config.yaml
arch: "resmlp"
model: "audio embedding model"
dataset: "synthetic speech, music and everyday sounds put through simulated rooms and audio effects"
train_examples: 39062
gain_aug_db: 6
n_mels: 64
hop_length: 320
input: "log_mel"
spec_augment: false
win_length: 400
targets: ["number of effects"]
num_classes: 4
embedding_dim: 192
norm: "rmsnorm"
norm_position: "pre"
hidden_act: "gelu"
mlp_ratio: 4
layer_scale_init: 0.1
parallel_block: false
inner_norm: false
drop_path: 0.05
patch_size: [8, 16]
layers: 12
width: 128
am_softmax_margin: 0.3
am_softmax_scale: 30
init: "torch_default"
residual_init: "scaled_by_depth"
optimizer: "muon"
muon_scale: "spectral"
learning_rate: 0.039
momentum: 0.9
nesterov: true
orthogonalizer: "newton_schulz_5"
adamw_lr_other_params: 0.001
cautious_weight_decay: true
max_steps: 18700
batch_size: 64
epochs: 30.6
lr_schedule: "linear"
final_lr_fraction: 0
warmup_steps: 930
weight_decay: 0.02
adamw_weight_decay_other_params: 0.05
Rows from block 2 of a small audio embedding model, named by matrix and row number. Rows with one number belong to one neuron. Each number is 200 + 20 x the weight over its row's rms, rounded and kept within 0 to 999. All counts start at 0. After the name is the row's rms in percent of the matrix's.
After each neuron's rows are labels from the 100 clips, of 14976, where the neuron reaches its highest value: "strongest on" is what is common among them. Only what is clearly more common there than usual is listed. The data: synthetic speech, music and everyday sounds put through simulated rooms and audio effects.
# fc1: MLP up (model.blocks.2.mlp.fc1.weight, 512x128), inputs 0-127
# fc2: MLP down (model.blocks.2.mlp.fc2.weight, 128x512, transposed), outputs 0-127

fc1.379,111,205,233,169,205,191,194,201,168,191,216,214,198,211,177,203,198,184,204,201,181,205,250,232,186,174,167,177,211,213,210,207,172,206,215,218,230,206,213,199,205,192,206,187,172,187,198,171,187,207,185,246,211,184,190,209,193,194,177,186,188,224,194,255,221,207,203,215,209,218,190,177,198,216,209,181,189,214,219,185,203,176,171,175,205,152,249,183,218,210,232,261,184,204,229,191,192,216,164,192,219,187,200,200,194,158,195,180,212,182,214,207,189,189,164,205,214,193,191,204,200,167,191,222,172,181,196,224,212
fc2.379,113,232,213,234,152,203,173,198,183,211,201,176,197,188,199,215,235,193,196,162,173,207,179,201,206,231,202,211,222,194,178,192,208,194,183,235,196,177,210,167,201,198,207,195,190,247,168,210,206,199,176,183,173,183,255,226,202,193,204,178,233,213,179,207,192,202,202,221,201,191,223,208,196,211,199,250,192,206,197,194,188,160,199,234,177,246,200,213,198,200,193,205,186,232,188,175,196,202,208,225,215,208,206,190,214,192,177,210,189,246,193,150,197,195,211,212,223,210,199,189,179,205,177,220,206,208,158,216,216
strongest on: dropouts

fc1.409,110,185,238,169,192,201,190,204,167,212,168,176,214,180,207,217,205,179,191,190,186,168,175,192,217,190,218,193,178,212,171,214,189,216,223,243,214,161,203,174,168,181,190,197,203,223,248,196,216,194,192,178,214,197,201,200,197,220,200,213,220,187,223,225,203,201,168,170,158,222,212,210,221,195,201,213,178,201,193,216,209,231,221,188,190,222,198,201,178,164,204,198,197,220,171,197,214,220,243,179,211,233,189,206,222,191,190,204,173,207,236,217,202,251,172,216,208,223,220,197,213,203,168,193,166,208,235,196,196
fc2.409,105,169,178,230,205,161,205,191,200,172,203,179,182,202,197,193,182,211,224,192,212,190,223,191,202,219,196,185,193,239,202,168,161,213,197,220,189,197,173,217,162,202,193,188,232,199,215,210,201,191,186,210,221,195,233,190,200,197,253,193,206,189,211,166,196,145,232,228,197,166,202,200,220,221,193,201,188,185,219,174,191,215,238,183,190,195,200,208,233,189,207,192,231,221,184,218,198,235,204,192,211,186,228,191,178,205,184,177,229,208,184,212,213,209,201,178,210,210,197,198,193,240,172,203,195,269,187,194,178
strongest on: echo

fc1.248,105,198,221,146,250,191,208,197,201,208,182,184,212,200,227,193,182,180,212,156,230,194,180,203,207,226,192,187,199,189,180,194,213,212,210,206,181,171,211,180,193,199,190,219,211,189,194,230,223,168,208,172,220,236,188,214,198,204,185,232,211,189,219,255,188,194,217,182,170,203,213,208,208,180,201,202,207,219,197,174,205,210,206,220,205,214,214,210,177,205,210,212,218,254,221,176,201,214,235,166,232,244,190,205,224,180,216,179,205,211,225,208,200,199,195,219,231,191,221,173,194,230,190,236,219,204,170,227,217
fc2.248,087,211,205,194,229,191,226,203,189,223,170,235,169,200,202,173,174,186,207,194,201,175,209,200,193,213,205,222,238,198,166,196,179,165,226,221,188,233,145,196,206,195,206,219,206,202,179,194,173,197,210,232,171,214,190,170,187,188,195,188,190,167,171,162,247,201,203,211,183,195,182,193,200,181,201,161,174,173,182,194,222,205,171,209,195,202,238,190,190,212,205,203,204,206,190,227,223,225,200,177,197,169,241,215,197,184,222,184,183,214,169,146,197,180,189,194,214,198,196,212,229,194,173,204,193,205,218,187,182
strongest on: dropouts

fc1.75,134,228,189,207,173,167,184,206,199,159,217,198,186,223,216,188,229,235,205,214,193,184,176,194,176,150,202,242,205,225,198,203,164,207,226,213,187,177,202,206,208,203,192,187,225,215,159,213,200,242,166,247,203,202,203,171,201,154,175,185,206,191,199,224,217,192,219,213,209,234,203,175,207,203,219,187,208,168,211,206,210,211,194,197,197,216,191,201,168,205,175,238,195,214,194,244,208,226,219,189,219,208,159,206,175,181,225,206,170,177,209,198,192,192,218,204,195,231,212,231,210,211,207,176,193,200,212,206,191
fc2.75,145,219,202,197,216,220,171,219,206,215,205,203,172,194,211,191,226,196,192,206,213,218,190,209,235,206,205,202,187,199,218,223,211,202,233,213,209,194,214,206,203,201,225,184,214,154,213,185,221,184,199,194,182,196,220,181,187,195,205,195,196,202,216,143,215,156,202,207,204,193,191,193,185,212,201,191,194,192,186,178,206,191,177,235,189,204,243,161,225,180,227,190,175,197,214,189,187,182,198,224,188,185,249,177,258,177,203,191,203,233,189,178,243,161,201,207,175,236,234,188,206,178,172,211,180,240,195,175,217
strongest on: dry

fc1.74,093,189,181,195,203,229,171,173,209,168,215,189,195,199,183,204,178,188,198,192,197,194,191,243,184,190,173,170,176,192,244,199,215,209,214,231,221,161,193,202,210,154,215,210,192,207,215,174,209,218,211,224,199,208,191,211,209,200,198,189,205,202,183,202,205,167,178,168,195,214,217,184,195,228,186,207,194,234,195,157,176,214,209,216,238,145,222,186,189,147,210,209,203,165,189,216,232,219,236,210,219,194,159,224,207,195,212,191,190,220,212,197,212,203,176,212,224,180,193,240,187,195,209,188,180,186,199,196,167
fc2.74,088,226,176,194,199,168,223,195,181,196,159,217,213,186,206,190,207,191,200,143,195,191,194,217,184,191,211,207,217,214,210,203,195,172,195,196,209,211,243,190,198,201,212,178,190,256,165,170,178,202,173,186,175,213,163,221,195,207,190,186,228,185,224,179,187,201,202,196,187,196,169,222,213,205,182,261,173,223,192,239,152,206,227,198,189,194,207,210,219,215,202,217,211,183,233,191,221,177,199,199,216,183,192,169,166,207,219,207,225,191,216,213,194,203,218,185,182,183,226,186,229,197,158,200,205,193,185,203,208
strongest on: band

fc1.426,151,212,211,207,213,205,199,284,197,196,198,206,194,211,201,221,220,213,186,189,197,227,204,227,167,175,207,184,230,185,217,219,194,181,205,165,201,210,195,175,172,169,191,164,225,218,172,180,214,224,219,170,162,199,252,198,214,236,185,174,163,208,194,173,208,204,222,172,208,193,198,188,169,185,179,217,168,166,219,182,199,200,209,183,200,181,212,216,188,179,175,218,208,186,192,200,188,244,210,186,220,199,224,173,185,194,204,229,189,197,201,196,195,226,177,207,193,188,212,181,208,200,207,202,186,191,223,225,204
fc2.426,153,193,204,175,205,209,217,110,213,250,204,203,228,207,206,217,209,196,192,198,253,206,199,241,227,197,206,171,198,170,188,204,205,177,204,225,198,210,209,187,198,199,198,202,223,204,187,203,200,215,213,193,197,158,226,227,215,223,199,215,218,185,201,175,184,197,172,225,181,188,190,195,231,172,190,173,211,190,173,186,206,199,193,223,234,196,228,203,189,230,238,202,234,189,187,207,212,210,165,214,181,215,173,206,216,200,233,205,192,222,180,213,194,186,171,192,193,223,183,207,212,202,188,214,220,187,178,180,176
strongest on: dry; dropouts

fc1.473,090,211,198,201,206,182,219,232,188,216,195,202,176,219,259,208,242,165,216,188,185,216,198,185,214,243,213,223,224,190,175,203,211,199,217,177,191,242,157,224,175,181,230,202,175,174,171,204,184,190,172,193,217,170,204,212,182,190,200,182,198,200,182,225,139,216,184,226,201,194,183,164,190,188,209,200,186,210,198,190,199,184,157,197,210,194,234,188,203,198,204,232,190,204,219,198,234,196,238,204,201,183,195,193,181,205,182,205,203,217,202,212,228,213,207,235,201,190,226,209,204,198,213,184,184,197,229,215,238
fc2.473,087,238,243,218,225,185,207,188,200,170,195,213,221,185,200,200,178,222,196,193,161,180,205,219,186,218,201,215,196,198,197,217,215,210,196,215,202,219,221,173,216,188,205,225,198,251,188,194,210,191,169,198,169,215,185,200,214,207,232,182,183,216,217,199,185,251,197,208,189,201,200,199,224,196,200,194,210,212,197,169,192,154,218,220,216,209,202,187,186,242,212,222,183,211,198,198,182,192,169,180,220,169,252,197,197,212,182,203,187,178,155,202,209,184,214,227,197,193,188,234,189,188,189,196,157,238,186,198,251
strongest on: dry

fc1.40,114,205,186,192,167,229,216,187,208,205,199,196,208,198,214,218,259,217,208,190,215,190,192,222,214,179,186,216,155,174,245,200,186,201,193,216,230,231,182,202,180,183,240,195,191,173,200,220,227,212,217,217,192,191,190,141,210,228,156,188,183,199,156,186,187,210,253,163,185,194,194,185,212,218,172,181,192,213,207,225,201,184,222,195,187,194,237,211,236,182,194,186,217,194,194,219,210,197,180,210,209,210,201,227,211,213,198,207,209,209,193,206,187,230,172,220,192,210,207,208,215,206,173,174,179,185,232,201,196
fc2.40,114,209,220,171,193,210,188,223,180,191,206,217,183,206,212,190,241,194,176,188,186,234,204,209,188,211,199,209,232,239,212,224,243,189,189,227,199,222,182,236,259,211,217,194,227,179,188,198,194,178,209,188,186,198,201,228,189,195,215,166,209,197,177,213,239,191,216,226,222,181,238,198,201,217,191,193,197,182,188,184,170,191,217,197,192,220,187,196,201,180,183,228,257,226,195,205,222,192,187,227,196,202,202,210,222,171,224,212,219,218,202,190,199,197,160,232,190,206,186,219,158,192,157,185,204,183,184,212,208
strongest on: dropouts

fc1.192,113,213,176,239,218,217,199,212,180,212,202,198,175,194,218,212,229,175,210,192,151,221,219,207,233,209,192,202,169,214,203,224,175,194,186,208,193,189,212,181,208,200,178,170,241,170,154,231,207,185,170,225,185,208,222,241,191,217,197,189,165,177,134,180,203,183,212,183,221,204,208,190,187,205,191,198,200,180,195,189,173,187,205,189,186,225,217,187,236,208,204,209,169,190,170,191,219,221,200,184,223,183,209,213,183,182,195,211,203,161,206,176,208,199,211,208,198,204,215,223,225,194,176,161,185,211,170,222,193
fc2.192,115,202,225,182,165,196,190,193,212,205,192,175,207,213,215,196,179,215,170,200,204,209,213,221,189,245,202,198,199,227,199,195,223,240,181,228,189,218,186,236,230,198,179,200,204,167,203,195,211,178,225,197,220,197,241,205,219,229,193,196,200,202,195,205,195,169,243,213,215,192,192,205,192,180,220,166,178,218,210,179,155,195,202,189,232,214,213,222,190,206,195,185,218,213,216,189,209,182,260,169,172,170,186,202,247,214,205,203,215,171,219,186,208,224,210,198,189,188,224,196,190,202,172,202,202,200,255,173,173
strongest on: dry

fc1.310,085,247,200,221,177,230,205,199,220,234,206,193,221,167,244,184,206,195,182,187,181,190,218,184,205,184,197,201,207,196,219,224,178,193,177,214,150,201,208,183,214,169,181,213,197,177,208,205,202,206,203,201,169,171,182,174,157,209,176,227,202,188,177,202,204,189,189,212,179,205,196,211,184,158,191,205,189,223,156,197,172,219,187,210,208,209,179,200,200,145,183,194,212,206,208,198,214,195,215,188,172,180,205,214,189,208,216,211,236,166,211,164,203,205,246,213,197,212,220,162,225,206,212,183,187,178,242,204,199
fc2.310,099,194,174,221,232,161,196,193,211,165,181,238,233,215,215,183,165,215,175,209,181,203,186,189,213,218,199,223,227,176,218,190,173,207,193,232,199,192,216,212,178,196,189,199,200,216,237,167,209,190,220,185,193,219,220,191,209,203,165,190,189,181,189,238,206,221,183,238,166,200,182,217,188,218,206,141,205,212,211,153,177,198,196,189,183,202,194,178,235,178,195,173,209,231,218,197,227,231,200,195,189,205,199,184,194,221,204,203,187,184,175,195,224,182,205,205,199,170,190,216,199,182,174,205,169,164,186,173,214
strongest on: echo

fc1.486,109,209,230,242,237,239,237,178,194,232,227,239,219,168,220,184,205,205,242,182,173,188,192,198,207,192,178,173,191,166,200,233,175,202,200,196,183,215,186,168,196,168,192,206,203,198,178,195,214,245,190,220,206,207,209,204,187,208,188,214,191,189,196,184,179,179,234,196,197,204,200,202,231,239,202,197,219,206,169,206,207,216,215,212,179,189,240,201,200,194,179,201,215,199,163,210,222,225,175,220,185,203,202,213,221,187,192,193,202,179,193,199,201,224,215,222,254,209,216,248,192,209,181,211,172,188,204,185,188
fc2.486,112,194,167,178,210,209,189,207,202,257,197,217,181,190,176,184,230,214,190,189,171,175,194,227,196,231,204,214,219,179,198,195,202,223,208,182,197,248,206,196,192,209,214,171,187,165,199,162,190,238,208,161,187,207,185,178,220,203,183,180,223,174,189,189,208,150,199,205,214,219,208,213,227,229,205,176,228,188,188,201,191,193,181,214,193,238,218,182,191,196,229,219,204,257,160,210,208,169,207,189,199,196,198,195,207,220,200,202,215,207,187,225,205,217,188,215,212,205,216,235,208,178,219,174,222,193,163,179,186
strongest on: band